{
  "arch": "convnext",
  "model": "audio frame classifier",
  "dataset": "strings of digits, spoken by a formant synthesiser in many voices",
  "train_examples": 39062,
  "gain_aug_db": 6,
  "input": "waveform_16khz",
  "num_classes": 41,
  "output_stride": 2,
  "norm": "layernorm",
  "activation": "swiglu",
  "mlp_ratio": 2,
  "layer_scale_init": 0.1,
  "dropout": 0.05,
  "inner_norm": false,
  "wave_strides": [5, 4, 4, 2],
  "subsampling": 2,
  "layers": 16,
  "width": 384,
  "kernel_size": 7,
  "init": "kaiming_normal",
  "residual_init": "none",
  "optimizer": "adamw",
  "lr": 0.0013,
  "beta1": 0.9,
  "beta2": 0.999,
  "eps": 1e-08,
  "ema_decay": 0.99,
  "steps": 8000,
  "batch_size": 128,
  "epochs": 26.2,
  "lr_schedule": "constant",
  "warmup_steps": 160,
  "weight_decay": 0.3
}
Rows from block 2, named by matrix and row number. Rows with one number belong to one neuron. Each number is 500 + 25 x the weight over the matrix's rms, rounded and kept within 0 to 999. All counts start at 0. Numbers have three digits each.
# gate: MLP gate (model.blocks.2.mlp.gate.weight, 768x384), inputs 192-287
# fc1: MLP up (model.blocks.2.mlp.fc1.weight, 768x384), inputs 192-287
# fc2: MLP down (model.blocks.2.mlp.fc2.weight, 384x768, transposed), outputs 192-287
gate.55:515486490497500461499498499486502480484503499502495496501502498502480483498497503485500520441495540456547490502496496515508496499503487498500489490503489512500464493530502538497502499503502496515501511516536500501494455500471474501497503495488503486489509494516499481503500483495491503477
gate.56:468519491515496514507506523503481539491487485512603482424507501500511517474491539490493520504505538518518496533546502494503495489513499529473515494479492496502506507481498479475524505497500522455501442521531428491468534494517470484488488538490496485524520535506505391496479552483458483441
gate.57:474547582495506532495471458488458476458494485500541523531473500513479424505508509586490524502536463551506472473511545455530510496496511545525450476525494487541457508481517496496500527496484468494511486484513486507563489498531491494501464514473499497532500506504501520524499504441494488495
gate.58:521502507477488429494494503487529500554489502499509492450503500498507501488514504490475469485505477478472514485533508518527510520493496431514474511478510462506500497460531474506489500488468512481493461540514492506545520508474463503479524505495496530501484492466537537470507538461547513540
gate.59:507498499484496464504487508497485492495499502495469507489500499513500481492504500511494493510495504470487498497505513490508498503502495501509502492504506493492488482455502488503519511506475494500489495489507510518498499495492488505495494476492508512512540486493504484504498500478509505497
gate.60:492501494502496465494489502507500488511487484496461492527517500500513506512468507485510490491499488511496498490508482517503500517506491476502510493494485508494547485473474479510490489506497499495551512488496480505477464507512489498510501484504501501509494473491516499494498457477487503474
gate.61:480509496499490527502509502498511514507505499509485513482500504501474515496506499517505492502499517496500496505489489498504501491497512499501500494499494513511525501479509476506493499493491496498490505519482505498498520505497506501502496504483500493498524509464505538495510518493518499502
gate.62:526488510514513508484498526496467484509485491507542521486499504477499507511522485493479464501527521507504503490527484483478496497494498519505511522488497493499503486523519505492504534511462511473497558496491508515527448499522507490498506513490505517483503525507514452515496497487483534513
gate.63:465535525503472489465459491487504556433486468504506527499501491506459477469496500551507446443510499528538467473481511477573511494522477472463521469507486507506466499519511470516506508507454490513440507420470537445489606507560463528454473534492515500543511488559483514501484508442536499458
gate.64:516506500503501489501494503494499488497495500500488495519494498497486509502512501509479462504496475494514490489512502502505502507503489497496495494509500508492511495487485486499512501503507503488485508482485500509491521498524530496500500502492509505494497500527506495498495510505509500513
gate.65:454524490425480439485528511509505500508499492482464519499478515496501458496499498496529474486512471507465495546508518484501504507505519483496520494515515467509475533428447542536467490492498509482505497532505487508487530506443448534503487435495504490519556474492511534512492510468507508473
gate.66:504502513510502483511524446475514484502484483512474515473476497502434509469505514515469539451480515526523479514500496492508506490511485463501481509482519495521485500494480490481525505505477503463463524574538496477519465507480502483508507486500537522556474480534511487515480467492528458455
gate.67:514503538516522512519544437473510463539463498512541500480465508498509525447498476509530526520539450468535519497495549514440508527516478510515556467542498467537472556519507532456511548488480477476518490543555522466612526514501503460471486510553596491478511513443487496503519530518448424496
gate.68:526480533516501468523504481466456494553498484512501489507512474480528569495516513490528470520483542498534506533510466476483498492482517515514481498521523521493447519481506478516509497496499488497508492518524483485536500509533478480501485505490510508480478457483478528472517539513461509498
gate.69:436510501479503496503484509485493519511511504504486487515500497508503519502496497501492509461505473483499502498499498503505501498496499499497487499498506482536513499501491511494502504500523502495498491517504494496527552499499484509500504498508520498510532478515494491498500478507513495425
gate.70:511504524504499459508519474473520462444474498476507532515467499525496520480494492480501502454500467481569477496520457490492496510515484486491484509496507526518503511428480492497481505506503513493508523510499499489497483501501507490500500499511541510488478477499520509497483498521505514481
gate.71:495498512499497504498499500496474514494458495504520505496504491492512481498488503500512518540504515496492502494496515508498495496518503508502493494500497522515518512478527517496503497496514503510496500504532496503526508501509465491495501491486503511502514511506502447505495507498461499488
gate.72:468487508486495475497479547515494507556516519486491501480507491487491504501471497479517500486533526510478535488508529504513488480509526538510561504492508467538522471491483518507505520500476485490491461519519520531503481485504501491488529448455487477493551509473494456519514477480451521505
gate.73:486467542461498459512523498525452489490497521461477527482464487489529537495464523468574463422541480490516542468509447480493496488544565502510502574442574544542519479507494526484470492478514512505477472514540465543493529488463469474535471472475494509476465542542526452514497495531545494462
gate.74:495477516492467500524510511471474485471495514492527552543434501543514463541461459538525509534517498507518485468501484476499496498508434494489423518471471494491454483513489480510536537511506456495480494457482511478517490483490505468506457481483501522531525504481540492515535513480560456487
fc1.55:518494474510503547501498487492524516521495500498523498539500511496492515487508491493493497506501472539474504512492476501498494500497498505494490504503511511477498505511533493504497487494477499492494483485482499489498510499506496485502498511506514507502483484467496487500494507489511510524
fc1.56:480512501493464556520499533496480480442477522509525486505510470521530511485513511491563483537482532478490507487498510502538482499484452489514531512464439525474483510470521499491503498463472490494535452486494492461525493486535514459513454529506518474496504508508502432464461565521435483444
fc1.57:483540564486489511483462486490510488476509523454553499547487503521484425494489515560512514511518471520490453466517527470510547517501476559510468462502509549506467473487518505507513518497531453519492494490540501539547477495511485464472462526445500491543500544500547507551499520379521489520
fc1.58:493482509517501509507483511530485465471505527488569425471497465527508523498529477480497505526501453528492481467507500505490482510499502486508476498531524490503497535496531548487459476499483517486467521481538506480562446498537411490496516528521492501515498467501539506500479485509520472484
fc1.59:483500501499494495501496503504488497499509500500508500501501500498506490500496499503496489502500504520497501510498509500504500498500508497496503498500501496496514507506505511499504509500486503496500496508504498508496483498497490509502496497484501501502514508510500500502502491493502509505
fc1.60:539509499500499532492503488517502513502501502504522464517492500485492505494522502514485502496488475481508500488498494469483493506498521491492479502505504492469517504499488467503514506500542503477493502513447478508473484498548509504493500489529487486530505504494505489486496510537496489556
fc1.61:491513495482502490502504507506517479508489504499500496510499493495488516489506504510515460501502491495482498494509510510500500504504484495503497496500506476478478505497524493500509507498497501490511498468533499500481477501545489507499501507522507511491485499506493525493499501508476497490
fc1.62:491498509498507489507490482521507491501506501495477495496479505505497479516487508511493488489466505526488505490495471495477503505523505499512499472511512523522495498487459476479518473503494501547509482502485469503468548504506517506503498491489504489507494506479509478516500490497489484511
fc1.63:442552528474482477465472536499544512500503522452485514500518490513537428481530473526494423418515527509480480485510505473460540532494485528482541488592490534428463534457526434537519512501528457526493535534533517534428537520486457527502471505495525445470490546454516469499499475490509497553
fc1.64:511525511497505476506520497496491485493527511500509488520508499497482491500511503487476510466498487508500504489503471481488505506507491498499482475504498514488518514507486491494502520501498503512487501518487508510504473503482507487496494518501498498513508516522509485504479480502498506507
fc1.65:530502500528496504525508532536515533510493480497529476493512496510528517493507502472529464492482554477492485504504495476498490505508474514497491523503466504499493474519512491496501498498533516510490504501498477491491430499522482474526502501516483497489512532442504499510518486495513497533
fc1.66:479480500475509515502504530533524493493503516491453456502512490459515535518518479512509492487487431520512509502533486494515495504535514502498480524512486518486565486519508512531483484510508514489489497510483488523476528499511471464473533495498510524453487495499506497478493529552486496503
fc1.67:482525536518457521531498498479532468539482473469469540528494472498501518475502477544567451571561460397543477521485567516479479501491410549492521445556482528534485549527501509490476546525446449490525510499549525489596467483474491447447492468505587486485512519451483488560529497484470437513
fc1.68:482485495483518520527536437527490507527522511510477462483503487509528533481471519483506497455498471492485500504544462509537493491472511519487501535478516474504494528519504522511475474514494514537461486486509509489499553493473469521507518573523489456494482497497486518499490519535500479510
fc1.69:478505497500503467496490501524535522504510498500466490522506497505498502503493500504504513467506500514510502507504507501504500500500489498494508501495504509509500489504517495511509509504513504512493503510519485489516446500501500505501504480509529510484494471549486480497497481511495486455
fc1.70:529518505516512515491501515454487502457496510503497521496494519464488497504526515498525530498495515478506519500532498519553520504501516497504515498495498496510565517517494539467534481484462511483489491459567491486511488501512529490511511488471482523521470461502483493501500513456440480486
fc1.71:493497496503504500518511511529534500490517500496480467491504502513487521503509488501487454479493471486505504518490499530498502500468494489491489499509506479490531513514511517513495498505487509499486524500478506482482516500488525502500510514505511484523490464494496550493512508517540498498
fc1.72:522470475521501475508505478462484520498491510514562485551479545464506514489505516509471523481496476484486496489541470505492487488501519463480485495493515494485551468521474517478505483488497530460501505554457481492489507505492562499502512553501487522497475529508523526522480536516548503503
fc1.73:474483493479504473483488523491498517493494506518478521529553509467535464440499502453403498470501499575504516507562473462533480489485539533478563561509550500481487493437516454480487485542530491485479448489404457504487583515543539496507529482501475472465460561482519535502461506495476517533
fc1.74:514487514488490504531533560468509517536482507496527495485499485538483542508509509450561487501519516464491492492498531506471487493506492464483537502497498489518490493544517525473482500511505518468526493506514493507496492505528509501516505472524506528514480481477493506512493506569471500522
fc2.55:506490499487501499495499503489510524532500491515490488507496495491481511499491480500485508524491504490499485506500508498498506510503492500503511483514487497488493499491506502499499500512497504489508509503526498522504508503502504485483508502516498492494472503530450505505514508514483484502
fc2.56:498535506498463501460490512512459497425503481521481490473461511447507539488505483477479483517455542494493514484471508500484482494468548501503495513490467472494499504509498503513494455491490496523532470438475525519468473515519508494466495490502513511508551473533517472518537483537488502480
fc2.57:488490484547536474444451524477495475554502526512489462513484504440506469480506510476457494560483487507471437485521489510499524470481511489455548504516472494439520469547547525519482519463482442437520493501489545501497473536462494518458501539478490512486522474503485467523542505502461473478
fc2.58:505522514499496505512467522502464483486490508514471461534512499515517502501520477481542499455547478553548535506531494485500521446462508514507492460453554513493499543477494527500508493513485462546561494492545477503441516501508446438487487495496509527518513509478489545523518531511518515525
fc2.59:501505500498503502496500502493500498497496491501494499506499500514492504501496506497505500503501504506493512497499501490501505500496493504500498531495499506500507501495505504501500500499502495503489498495496497495500506500495505521498502496506497501496504503496504499501493496503500510504
fc2.60:499507527496506517484503487516504494511512509517494511503488522480505505512534500532478500499480458499509461513499517487505502497515500522505512507523530484530508504520495504490493500529510518505517527503476513503491488513499477511500501488510524495512506485517488518509502519492522480535
fc2.61:504497500500496491492495497510481492502493502506500486517487501482481489488503495498505503489510512494504489506503503495498495506505492493492509468485504505487490495498506496492503503489508508488515507517493509498504502481496510516498494498500493501500488510512495498498492492487499504495
fc2.62:519501479517500493506512492521504494500502520491515526532508494533493517488499508481516511493488506497504495502498499481502490487531502528514491514517478510497507482483476499507498512491524514510497488497530537478497513506488515499517485494514503493507470501508531489520494488475503500479
fc2.63:493564482470509449491479513499506485506488527565504459495451499474469485542575532498481480449497490442509496423515537532507528492493534540446531495544494506410523516499560475467500485515488510498517495490502561519535467525487506526567515494495470533497480515396501482461524528451537491461
fc2.64:503505491511491502498508494505493510519507491524482503509486507489514510521468535478514508503504502506503451484502497528495510518489517488468493483536498497489502502497517499495512500503500489501493512494524502499509508525496527501495499488499499503495519502517486488481500496487524478510
fc2.65:497498478485504563514515491522514546485508481478521518485498496450524467496578485473481508555509531498516466486499515507504522577493480465461488447548536501526497513484465498458486523511504495488547576501544531491498533491510517461478524529484472489497492497529536520506457488498533520465
fc2.66:501515509491536490470529497508475511474496482521511471526440510496507536490471552465536510438493522510484515502466485535506480496481515527536526561498499497516500507504502506501512512469495504502487475526524450490498483518520485498523530548481497501527479521471504481469506501481478487509
fc2.67:518463451517550443481517499469525458494483513440462521524497499496465447498492502519471448480518441457504468513526420495512488488481448520493557568443448509472480459520482492553504496501528516437478445490460525430528502517511506493433505491495444482440450518507477452516506460469442460466
fc2.68:492485497495491489526512484473493515532495488497462468469485509513516528499518511494536508456478485501490477488490541482485515464485512477490476544489513526490497500474526499471491494502482490500503487491539484497513488486500490466502490483509442493500505506518525482495490460496528509488
fc2.69:500495502502518505488493503534513488500503503490499496491462502500503480501503477511507497512495519495503502500511518496500477513501490493501507478526507502495507505493509495509497506482508511477495490516505517493508507494497523519500496493505516497494469489474520494529515501510492516499
fc2.70:516466512491469504508488501484474525498517528483505478506530511478501500509528507516460494471496492498500445501510507518499485512552530521507492502534527510545492495537493505513515495499494524544462479457524470499467489500503497501507486476466507499508513471473507497493502490541535497489
fc2.71:514497500508498510495504504497506508500506507507506499511502505502486504499492495503507509493504488500504489493499498503501501501498498511501499511502503487499498504493494500496513498504498488512510496511496495523500503499499497498502503501500491500495494511502478517507511506502518502508
fc2.72:517510494499465514512497490502503520467486517509463480541560498475503504504461494488450522467488454475542493517489495516509509485507479517514533490483481485518497486485471530485501503515492489466522543499522506511474501464513537464524447499526493507489524510484497504483464496511531512469
fc2.73:508545523452532494478524506489487543476517472534510528523567503529470537508424510470486528506533502492506538506463535538478591464471480484476535562516472498478505451539536535508498459470494497492508490516517546531508479463548462539453528479502526508470469540511404473491469524527494480479
fc2.74:499506507455494468550480491523489475498493524518494489500507509517524515507500495515537485472548518502517531503524491499517474511453553514508506493501499482518455502479497489510520462477507490525482487489509494551498466493497462470481499509488495504516496491522523507479472519471499470513